Weights of a small spectrogram VAE.
Model: log mel input, encoder arch poolformer, encoder norm layernorm, encoder num experts 32, encoder patch size [4, 4], encoder widths [64, 128].
Training: 8900 steps, batches of 64.
Data: 39062 training examples, 14.6 epochs.
Rows from block 5 of the encoder of a small spectrogram VAE, named by matrix and row number. Rows with one number within an expert belong to one neuron, the router's apart. Each number is 128 + 24 x the weight over its row's rms, rounded and kept within 0 to 255. All counts start at 0. After the name is the row's rms in percent of the matrix's.
After each expert's rows are labels from the 100 clips, of 14976, where the router gives the expert most weight on average: "responds to" is what is common among them. Only what is clearly more common there than usual is listed. The data: strings of digits, spoken by a formant synthesiser in many voices.
# router: router (encoder.blocks.5.mlp.router.weight, 32x64, trained with AdamW), inputs 0-63
# up: expert up (encoder.blocks.5.mlp.up, 32x32x64), inputs 0-63
# down: expert down (encoder.blocks.5.mlp.down, 32x64x32, transposed), outputs 0-63

# expert 15
router.15 100 [119 145 106 142 134 128 130 102 146 156 150 172 118 144 149 160 156 138 128  91  99 159 133 126 158 119  92 144 124  85 151  82 184 104 152 130 172 153 143 116 105 123 126 133 103 131 107 112 155 168 113 148  85 158 132 132 150 151 113 108 104 100 127 155]
up.0 063 [148  93 130 121 108  74  99 159 139 127 124 108 168 126 121  94 112 127 131 164 106 136 119 126 118 107 161 129 147 150  77 135 126 179 144 124 110 153 150 104 123  97 130  75 163 130 163 146 110 125 146  97 133 125 117 162  74 128 122 159 149 147 149 120]
down.0 074 [166 168 130 156 173 148 126 101 135  72 144 117 113 154 156 112 132 122 106 140 160 127 131  70 112 152 126  95  77 146 135 142 115 121 133 118 102 103 117 112 154 111 137 123 180 121 122 112 131 124 122 130 139 140 104 133 134 133 151 126 196 148 128  93]
up.1 076 [106 145 159 100 153 110 185 137 116 148  97 175 137 107 108 131 122 117 116 119 125 151 135 162 158  89 107 165 155 156 128 105 146 105 133 138 101 146 132 123 125 161 124 141 119 142  70 131 129 139 138 126  96 113 154 117 156  68  90  96 115 115 130 150]
down.1 080 [125  76  93 111  62 110 102 117 136 145 118 110 138 135 142 141  95 167 167 156 114 124 131 111 163 116 163 119 146 139 125 148 130 158 132 128 137 118 155  88 129 126 128  89 140 129 119 114 152 135 131 124 147 155 131 171 111 163  88 144 127  90 144  73]
responds to: voice: child-like voice; pink noise; number of digits: 5

# expert 16
router.16 098 [128 138 139 123 128 121 147 137 152 152 119 127 169  92 119 146 146 146 143 139  84 152 127 131 138 107  98 154  99  93 171  93 138 109 180 147 105 159 161 121 109 110 159 141 124 124 115 107 174 189 147 144 111 138 139 146 113 138 100 131  77 165 125 128]
up.0 067 [116 133 133 127  99 153 151 120 147  92 105 145  99 145 159 102 155 124 120 136 167  83 149 116 111 137 125 107 169 173 135 136 105 104 130 116 117 157 129 154 125 134 138 160 156 168 185 122  83 114 152  96 129  97 122  78 147 100 142 156 142 125 118 128]
down.0 064 [165 137 165 132 158  92 169 113 114 120 119 141 112 107  86 126 136 142 112 126 156 118 128 138 133 150  92 136 138 129 184  95 109 128 146 113 171 117 136 169 150 149 150 191 128 104  95 144 128 129 122 142  96 115 153  76 145 126 102 137 151 112  98 135]
up.1 101 [138 153 115 116 123  91 140 124 131 154 126 139 142  98  99 149 140 139 128 113 119 156  99 149 165 129 117 147 136 159 125 110 133  96 141 107 113 128  81 115 120 111 165 145  94 143 105 127  79 157  73 111  57 111 162  99 120 108 132 137 108 136  95 161]
down.1 087 [153 133  73 149 150 121 130 175 127 133 128 119 102 127 164 134  75 108 118 144 124 124 158 124 192 123 149 135 112 144 118 152 102 135 118 105 184 121 122 114 122 126  95  77 135  82 131 140 133 119 144 146 143 116 121 150 126 158  98 173 142 117 151 107]
responds to: number of digits: 1; quiet level

# expert 18
router.18 105 [142 135 107 101 122 113 165 131 159 136 128 139 143 115 123 166 154 177 153 155 127 110 124 136 163 114 105 159 148 113 125 109 121 147 160 143 151 141 165 101  97 135 127 147 125 168 123 132 139 202 118 143  76 143 144 162 166 143 112 100  89 125 141 130]
up.0 108 [152 155 141 131 120 116 102 120 146 110 137 167 124 104 144 115 102 125 137 116  99 161  89 115 138  96 140 168 101  88 141 103 182 103 171 112 107 138 134  71 138  89 140 105 142 133 110  93 148 149 118 140 135 154 140 124 125  74 114 126 117 172 117 132]
down.0 183 [100  95 138  85 122  93 136 140 131 128 145  89 153 161 103 124 161 169 154 130 146 114 137 160  78 177 111  93 162 144  87 126  90 163 110 151 153 133 152 166 112 152 126 155 105 135 122 130 110 130 117 108 122 144 116  92 135 120 147 130 115 114  97 139]
up.1 116 [175  99 103 164 186 144 118 111 134 123 114 132 125 137 174  95 127 120 114 137 144 118  89 101  82 180 154 111  91 140 140 143 112 123 137 110 129 120  95 189 124 130 151 167 149 124 130 102 128 114 140 116 144 178 131 110 122 122 115 134 149 132 116 110]
down.1 123 [ 98  80 123 102  75  90 123 140 128 123 108 148 137 101  82 141 140 136 145 132 104 129 145 167 156  97 144 150 163 124 121 118 153 137 118  96 125 102 144 123  71 129 152 150  95 171 149 137 120 122 117 132  88 109 161 119 132 128 112 129  87  84 124 130]
responds to: clipping; voice: child-like voice; pink noise

# expert 7
router.7 107 [103 148  99 125 114 132 132 113 139 138 110 188 152  90 126 141 146 176 164  90 102 129 120 108 131 119 111 122 125 109 157 126 145 115 183 149 163 122 119 124 128 111 132 125 167 125  89 113 165 112 145 139  76 125 125 161 116 161  85 132  89 145 126 104]
up.0 097 [147 112 103  80 106 152 151  92 103 121 187 142 131 141 128  95 138 120 106 125 104 116 142 112 117 107 121 121 150 122 127 133 135 129 115 168 130 140 171  91 143 122 115  91 106 130 168 138 100 101 143 123 170 130 124 132 123  55 148 152 147 108 169 110]
down.0 109 [165 168 148 128 146 132 150 140 139 119 116 140 124 154 137  94  87 106  67 123 131 127 110 114 135 127 130 117 148  78 162 141 128 129 123 128 129 107 129 131 166 130 121 153 126 136 100 163 118 120 156 121 168 109  97  96 133 108 157 115 193 155 145 183]
up.1 071 [153 105 180 133 115 123 128 137 109 118 155 120 127 149 175 121 150 153 191 132 107 123 140 131 114  84 124 118 135 126 157 147  98 164 137 155 114 151 147  80 135 123  97  89 148 118 107 110 160 134 138 105 123 169 103 148 134 159 123 131 130 115 166  82]
down.1 069 [118 102 108 156 125 118 149 169 143 137 128 123 110 129 148 128 121  56  78 132 138 132 160 137 141 121 140 124 100 102 154 114  98 148 115 169  90 100 137 135 120 146  96 159  96 131 124 176 161 118 125 150 164 105 110  97 150 152 117 122 137  80 130 142]
responds to: clipping; white noise; pink noise

# expert 30
router.30 109 [135 118 137 122 115 121 145 136 121 140 168 148 136  89 150 115 121 131 130  79  99 192 151 150 160 144 119 145 109 123 123 115 137 137 145 145 132 170 171  93 120 150 147 138 161  92 120 115 152 186 100 157  94 132 108 151 176 107 130 104 106 137 122 139]
up.0 071 [138 136 127 145  76  95 127 171 149 148 149 123 132 108 185 143  92 103 159 157 100 132 135 110 162  84 130 119 165 128 168 168 120 151 140 114 134 115 170  95 106 111 118 109 134 132 122 128 148 106 140  67  99 148 126 146 108 148 134 134 120 129 143 119]
down.0 066 [116  85 128  85 108 106 126 166 123 135 119 108 117 137 192 104 140 145 139 118 146 126 146 126 106 167 123 100 179 159 134 140  83 160 121 142 145 103 117 175 153 123 102 113 120 132 121 115  93 120 112 111 140 183 112 117 115 160 163 132 163 121 121 129]
up.1 104 [108  89 135 133 122 135 165 123 126 135 166  97 148 130 168 124  86 144 147 116 169 100 114 102  80 153 107 103 114 119 129 132 113 160  89 144 144 143 142 175 121 154 111  84 145  82 150 147 147 121 108 138 160 165 114 140 151 119 154  99 103 114 137 116]
down.1 119 [185 167  92  95  92  96 138 151 147 143 122 115 124 130 124 112 126 142 104 117 135 124 112 132 110 129 118 133 104 104 146 108 115 153 143 190 136 173  62 155 180 140 152 136 105 117 131 147 107 135 132 140 116 144 132  99 129 123 114 114 143 177 101 127]
responds to: number of digits: 1; white noise; thin (high-pass)

# expert 19
router.19 110 [145 136 144 117 138 152 131 110 119 150 163 189 135 101 157 152 129 141 133 124 123 143 150 140 148 153  95 179 134  94 154  96 150 105 172 156 124 170 148 113 142 104 132 140 123  97 114 123 155 161 133 147  96 120 111 159 148 122  96 113  72 158 121 141]
up.0 098 [125 115 120 136  98 101 143 165 175 141 106 148  93 128 167 101 111  76 142 147 120 163 135 110 185  70 128 158 149 135 170 116 114 130 164 121 107 144 106  72 136 109 126 148 123 133 112 115 130 149 138 114 135 170 129 102 117 129 133 134 105 116 144 123]
down.0 111 [135 135 179 114 107 147 112 123 130 154 133 104 165 122 149 143 132 124 108 152 124 125 117 150 146 116 143 131 204 156 121 160  95 130 109 116 123 100 219 117 110 107 109 115 137 139 131 120 104 122 136 104 109  97 116 140 113 122 133 144 111  98 138 180]
up.1 115 [147 140 129 118 106 125 134 112 120 136 120 132 176 103 111 141 197 146 137 134  99 116 100 144 101 179 135 134 163 149 103 128 142 145 118 113 156 121 164 126 126 134 154 106 142 170 132 141 104 127 125 107 100 105 169 116 181 134  97 164  88 114  92 147]
down.1 106 [119 129 167 105 198 114  68 165 129 117 125 116 117 126  96 138 131 130 150 154 132 123 158 155 158 154 142 118  88 132 130 126 128 120 130 100 151 102  68 109 109 103 128 128 135 132 108  96 135 130 131 115 147 117 113 116 114 143 138 143  98 176 144 182]
responds to: voice: child-like voice

# expert 2
router.2 087 [129 114 129 119 137 128 157 145 122 149 144 139 130  81 129  96  68 147 161  78 113 128  81 129 135 113  96 177 175 164 124 127 153 139 121 159 133 146 123  97 150 117 170 124 131 120 136 124 128 137 130 143 121 134 174 163 112  99  96 107  94 107 104 135]
up.0 123 [185  94 144 173  96 109 148 129 191 146 115 127 147 123 123 140 110 108 152 124 105 134  93 106 135  84 121 137 153 138 111 146 148 136 136  95 111 120 158 114 138 133 160 118 121 136 139 135 119 137 119 126 126 114 160 141 113  93 120 136 144  52 137  80]
down.0 123 [106 128 194 110 123 114 151 173 137 132 123 164 147 109  95 130 130 111 166 134 119 132 104 161 110 111 132 113 148 138 138  88 118 134 145 149 125  98 128 139 100 142  54 165  91 147  92 162 122 129 139 135 109  84 125 120 133 126  93 122 118 120 100 110]
up.1 109 [107 125 145  86 117  90 143 153 131 134 157 117 116 152 102 130 134  97 170 142 125 121 144 148 125 131 102  93 131 110 154 130  98 138 104 162 139 119 125 125 129 140 135 142  23 157 132 142  98 144  97  92 112 144 126 112 129 123 162 157 130  92 136 131]
down.1 105 [137 108 122 157 103 168 140 124 125 139 140 133 127 146 182 115  79 130  99 108 135 125 109  89  91 121 111 121  96 135 131 128 138 127 133 145  99 167 126 126 164 145 106 104 159  96 119 142 158 113 174 118 186 139 106 144 136 141 120 112 182 161 139  99]
responds to: "six"; number of digits: 5; "eight"; clipping

# expert 24
router.24 105 [136 102 105 163 107 103 146  92 104 148 111 188 161 141 107 159 133 148 125 128 111 160 148 131 153 104 148 141 116 102 105 119 165 118 132 128 152 169 128 137 109 134 153 140 158 149  67  97 163 181 122 150  96 130 153 145 155 123 134 116 112 134 121 132]
up.0 131 [164 140 109 117 114  90 133 147 145 154 107 147 121 115 159  98  77 119 103 115 112 140  98 124 170  86 159 142 137 124 148 102 160 109 168 114 130 113 160  85 114 116 132  91 152 144 129 117 187 117 130 148 137 114 136 165 131 126  83 116 128 142 152 100]
down.0 128 [133 108 135 129 109 150 110  99 120 153 132 138 119 134 125 161 116 178 140 151  76 130 132 105 142 106 152 152 134  98 129 151 154 123 157  78 214  99 138 112 106 122 145 111 117 120 152 117 166 123 116 105 115 146 158 120  88 115 103 134 142  93 134 112]
up.1 118 [118 122 167  96 134 125 133 115 105 134 162 141 171 113 102 115 138 157 125 130 154 113 121 141  98 151 104 115 118 135  83 132 144 156 114 125 132 153 135 122 133 129 157 159 131 116 151 162  91 121 139 130 103 125 128 105 130  25 124 106 105 165 140 164]
down.1 115 [142 113 120 145  82 109 135 143 132 138 118 113  52 142 165 120 100  97  99 124 130 139 131  87 134 109 116 128 158  85 185 135 123 141 122 175 135 155  92 146 151 143 133 147  68 141 130 138 140 125 100 132 133 178 140 115 128 129 124 131 151 135 139 121]
responds to: white noise; pink noise

# expert 22
router.22 103 [165 150 125 125 112 146 167 113 138 111 129 128 131  92 107 114  83 154 146 113 104 120 150 143 143 129  97 143 121 107 125 113 154 142 147 154 124 137 139 126 119 143 194 130 143 121  99 119 151 174 102  95  71 130 165 129 158 113  86 136 133 120  76 157]
up.0 089 [150  62 151 145 156 128 120 104 117 123  99 127 127 144 148 124 113 106  82 133 120 123 118 125 145  90 180 133 113 119 121 115 170 112 140 134 142 140 123 113  98 125 115  95 177 147 134 107 153 117 161 184 178 146 121 155 117 128  96 120 128  94 157 130]
down.0 084 [132 155 121 159 154 137 141 123 119 115 174 124 133 160 146 110 130 140 122 157 132 114 135 118 153 128 152 103  41 152 100 146 152  84 136 119 107 131 135 105 157 119 127  90 190 115 109 116 147 138 144 125 153 123 101 152 107 126  96 114 165 111 151 103]
up.1 086 [125 129 141 152 144 150 128  83 126 130 149 160 140  96 108 161 129 157 148 115  76 178 111 139 144  97 141 162 127 125 114 102 162  91 147  99 137 129 140  95 127 122 135 115 122 106 137 151 167 175 102 150 115 124 173 119 113 107  86 114 104  89 106 120]
down.1 061 [177 144  89  92 130  78 151 162 133 112 115 137 108 136 109 130 118 152 106 163  89 152 150 128 112 110 117 134 177 130 161 158 120 150 105 116 155  99 159 127 130 128 148 134 122 145 176 113 113 122 133 105 154 107 118 151 103 112 135 136 181 109 130  84]
responds to: number of digits: 1; pink noise; white noise

# expert 17
router.17 108 [132 119 148 133 130 140 162  83 113 143 142 163 166 125 110 152 145 153 138  80 108 154 139  98 102 107 129 168 131  90 125  94 173 103 158 148 141 151 140  86  96 115 143 129 172 112 106 126 131 149 129 136 105 124 150 127 166  97 106  94 116 155 117 155]
up.0 086 [111 147 135 116 169 135 143 122 125  89 176 142  83 152 161 104  96 127 130 103 159 110 126 117 134 129 106 109 102 107 194 129 106 111 109 176 105 144 108 136 131 132 108 124 118  96  88 125 149  95 112 154 135 157 103  98 145  85 126 136 164 126 128 135]
down.0 094 [151 167  99 111  96 130 112 120  99 182 140 115 130 111 141 161 124 124 104 130 109 120 118 136 144 119 127 136 135 140 102 148 122 109 122 158 144 150  24 120 132 120 126 104 169 104 147 146 118 118 113 166  93  96 133 158 134 156 135 116 128 163 131 137]
up.1 087 [152 158 143 173 118 131  80 120 138 111 137 153 126 104 157 122 118 108 114 119  95 163 122  99 152 109 160 167 150 126 156 138 144  97 167  95 151  83 135 115 115 119 141 118 120 146 127  91 157 128 103 122 154  86 160  95 112  93 128 160 151  91 122 121]
down.1 112 [114 129 107 138 122 121 154 154 125 177 148  85 147 155 145 149 122  96 112 133 157 128 113 138  80 163  92 118 117 139 114 126  74 139 110 175 173 117 122 182 160 146 111 162 128 127 135 149 130 136 160 108 139 135 117  95 138 119 156 117 133 103  93 104]
responds to: quiet level; voice: child-like voice; number of digits: 5

# expert 29
router.29 090 [105 165 111 111 108 116 156 124 122 122 116 144 166  96 140 149 151 115 149 143 118 151 129 128 146 116 115 145 114 181 152 103 143 132 155 141 160 157 153 103 110 165 139 105 129 126 120 163 172 177 159 144  97 137 148 139 103 124 111  62  86 129 113 130]
up.0 073 [ 98 149 139 140 114 149  80  80 142 108 131 172 133 129 120 103 120 152 115 154 110 124 146 130 142  83 156 143 128 121 131 156 145 107 150 152 104 139 130  63 119  97 145 104 158 130 154 113 123 102  89 142 156 123 143 127 106 129 143 182 147 137 178 129]
down.0 094 [164 119 153 166 134 128 129 119 129 110 123 143  98 167 151 115 147 126  68 124 137 126 107  74  95 146 142 116 120 107 189 177 115  92 135 111 152  85 126 146 131 120 140 149 134 156 119 112 162 122 127 108 124 152 122 106 116 102 161 129 177 147 135 130]
up.1 091 [ 92 162 138 108 148 153 109 109 130  68 129 159  81 146 151 138 142 143 143 144 164 111 164 102 130 124 124 135 108 122 190 158 153  91 127 115 122 130 150 103 139 123 124 128 124 151  99  78 135  90 119 101 141 137 119 128 129  92 143 140 137 157 174 117]
down.1 067 [ 92 168  72  89 111 137 144 141 134 145 110 129 102 136  92 139 158  71  93  96 150 138 139 166 151 111 109 117 167 110 152 101 137 109 108 132 129 137 131 137  98 122 111 139  94 152 130 171  86 138 136 151 122  80 117 138 151 103 131 125 122 150 126 142]
responds to: number of digits: 1; quiet level; pink noise; white noise

# expert 3
router.3 106 [152 172 151 139 141 125 147 107 121 107  79 159 155 124 124 142 149 152 140 115 101 112 102 166 108 145 134 155 148 127 131 142 146 106 151 135 141 159 188  94 131 124 163 141 174 124 123 137 149 166 117 145 140 105 139 150 148 153 134 128  67 112  97 157]
up.0 087 [142  85 134 134  98 115 138 133 145 166 116  98 159 113 139 163 135 113 147 154  99 129 103 185 113 107 155 147 143  98 114 147 137 163 121 108  96 108 120 102  96 114 149 137 138 182 134 135 110 127 112  86 130 141 145 140 114 178 153 127 102 149  90 164]
down.0 084 [ 89  98 150 134 110 115 151 140 120 126 142 115 131 140 150 147 118  71 119 130 147 134 105 156 106 109 109 129 137 124 117 101 123 176 128 151 113 103 144 133  70 151  58 153  81  99 127 165 132 142 154 153 144 124 111 108 150 112 152 116 104 141 128 167]
up.1 089 [157 123  87  94 144 114 164 141 118 112 110 123 164 148  94 118 138 131  71 125 137 106 134 159 122  99 141 109 133 156  95 127 140 141 100 185 126 147 145 113 106 141 111 122 140 154 154 190 112 109 128 155 120  95 101 140 123 105 131 101 141 135 172 161]
down.1 080 [161 145 158 123 118 108 122 127 123  78 135 132 122 184 119 147  96 136  62 125 133 115 104 118 137  96 146 117 113  66 138 136 170 117 129 163 143 175 125 138 123 121 123 111 149 120 144 134 160 119  78 137 146 175 124 119 114 129 151 142 148 101 154 128]
responds to: "six"; mains hum

# expert 21
router.21 094 [137 119 116 124 116 115 156 126 123 163 172 112 138  84 166 119 115 111 153 128  81 132 145 109 117 141 113 149 145 107 121  96 153 144 156 111 143 173 153 118 147 112 146 143 151 106 163 124 177 169 107 107  89 145 134 145 155 154  89  83 108 148 113 148]
up.0 117 [151  75 124 112  95 113 126 125 162 124 121 123 112 117 167 109 127 148 173 133 112 104 133 111 109 138 127 106 181 186 125 126 118 157 136  91 156 128 190 127 141 126 150 119 137 133 122 121  99 121 132  99 124 190 128 157 146 161 135 137 115 150 136  96]
down.0 092 [130 119 120 125  99 105 165 103 103 116  96 140  85 122 144  98 159  62 148 107 133 129 148 125 108 114 123 129 153 162 138 120 171 121 130 147  96  99 150 148 129 175  88 141 116 137  96 101 108 132 147 131 101 117 124 151 162 153 162 135 114 181 119 126]
up.1 103 [106 152 140 124 114 148  91 124  87 144 137 127 156 118 110 131 108 120 166 135 110 122 105 138 112 123 148 144 146  77  92 109 154 144 119 112 146 124 134 120  98 121 161 132  76 128 148 149  80 153  66 142 131  95 153 102 101  96 140 154 113 149  95 159]
down.1 104 [ 65 132  99  75 105 123 156 152 128  92 155 121  96 105 114 170 127 145 162 119 124 129 139 151 148 114 122 141 108 121 151 126 119 137 117 141 127 162 120 127  89 136 131 150  69 133 148 179 148 128  82 116 104 121 158 106 138 137 132 119  91 100 116 124]
responds to: white noise

# expert 14
router.14 095 [112 109 120 142 137 115 141 119 136 132 134 203 109 120 125 122 144 142 157 127 120 171 159 108 144 121 125 157 129  85 127  63 157  98 154 111 135 177 154 110 124 118 162 157 150 131 106 116 156 166 111 114 113 111 115 122 150 108  73 114 118 142 113 126]
up.0 095 [130 118 136 136 106 108  86 124 137 119  96 117 109 165 138 137 139 127 130 154 121 110 155 144 174  93 140 116 125 180 168 146 104 102 121 109 131 107 132 129 112 125 116  76 172 164 122 100 150 121 167 136 123 140 103 129 112 160 106 184 152 113 159  89]
down.0 093 [ 91 140 123 146 173 122 126 112 117 126 149 124 187 132 129 123 108 155 148 125 129 130 104 127  87 171 128 115 151 149  61 105 120 149 136 156  72 109 143 144 142  98 157 122 187 105 127 132 109 124 125 100 141 140 114 105 137 107 167 128 155 135 108 129]
up.1 135 [151 116 144 180 120 108 104 134 170 134 112 148 123 106 159 132 115 121 147 115  92 148 128 115 175  85 152 163 142 115 143 120 142 103 167  78 128  87 113 118 138 112 169 104 141 102 123 112 144 144 142 122 122 130 158 124 110  84 110 147 112 168 156  92]
down.1 136 [115 104 122 171 114 134 165 109  94 144 120 161  64 151 113 124 150  99 109  97 140 131 135 102 122 100 105 134 110 108 166 135 157  94 117 162 128 151 135 113 126 169  57 132 151 116 147 105 140 122 114 125 148 117 115 131 142 110 141 128 132 156 151  80]
responds to: number of digits: 1; quiet level; thin (high-pass)

# expert 31
router.31 082 [129 126 132 135 106 144 143 100  84 152 126 203 136  99 145 138 143 155 132 111 141 142 158 126 116 168 101 153 112 118 146 108 145 153 115 103 117 117 149 147 101 126 144 140 106 140  87 135 173 174 127 152 111 121 160 117 185 137 128 124 108  89  91 127]
up.0 082 [115 161 101 159  99 128  96 126 105 159 138 114 151 127 109 173 145 124 150 133 121 139 132 110 154  92 136 131 153 170  91 151 109 100 116 133 150  95 147 109 169 113 121  88 139 144 139 137 125 115 116  74 100  83 126 141 102  90 135 156 143 142 150  86]
down.0 085 [134 137 148 164 145 154 116 107 121 150 162 119 188 142 181 154 140 164 107 106 129 133  96 104 108 169 130 123 118 154  98 138 103 107 136 136 157 126 104 146 168 112 114 120 180 100 103 145 145 125 160 105 103  92 108 157 120 108 124 138 143 155 114 148]
up.1 109 [153 121 123 133 107  96 124 153 143 148 136 150 154 102 154 125  99 118 128 123  78 158  84 128 137  87 149 166 116 116 108 118 176 100 166  92 123 127 118  74 125  79 150 100 159 122 153 104 154 144 128 150 126 130 143 156 108  85 114 112 114 138 121 120]
down.1 120 [ 97  91 148 166 112 137 127 103 120 124 154 114 159 145 108 148 176 165 143 127 152 126 141 141 103 155 122 105 149 186  96 148  98 120 101 122 170 106 131 143 110 144  91 121 172 140 122 115 117 127 135 121 121 113 102 131 133 123 146 140  75  80 128  88]
responds to: pink noise; number of digits: 1

# expert 28
router.28 100 [131 130 144 120 132 132 153 129 122 125 127 130 137  88 175 142 107 136 126 100  92 168 131 135 143 130 146 130 169 127  98 124 145 100 169 137 110 126 141 101 121 154 137 134 153  94 160 120 140 204 138 116  99 108  97 148 132 128 148 110  47 133 131 151]
up.0 070 [110 141  94 108  93 138 159 129 187 165 146 110 128 126 122 154 125  97  94 101 135 157 143 129 122 119 107 137 140 108 146  91 131 122 109 173 106 152 124 134 117 170 115 156 138 134 173 168 135 145 110  87 135 134 137 101 150  73 105  95 128 152 112 124]
down.0 068 [116 123  73 116  89 132 125  80 152 136 138 150 145 139 108 134 126 117 163 162 103 138 111 136 160  92 138 132 142 130 127 133 142 114 126 143 135 134 168  99 134 131 120 103 106 125 193 147 158 138 115 122 152  85 121 129 104  81 101 133  85  92 138  83]
up.1 094 [137 162 169 119 114 131  84 131 112 100 114 139 118 138 116 115 169  99 146 121 154 112 170 109 121 145 160 113  86 143 136 131 128 114 143 101 123  93 106 154 160 144 133 142 130 168  97  80  96 136 166 151 115 108 135 120 131  97 134 176 171 124 104 102]
down.1 072 [111  98 113 118 112 102  98 120 122 161 151 120 136 149  92 167 125 120 140 150  93 128 128 173 162 101 149 147  94  84  95 136 146 113 114 105 120 140 134 114  70 128 134 140 131 144 171 133 178 139  95 133  83 125 136 118  93  99 118 130 112  85 117 129]
responds to: "six"; number of digits: 5; thin (high-pass); first digit: six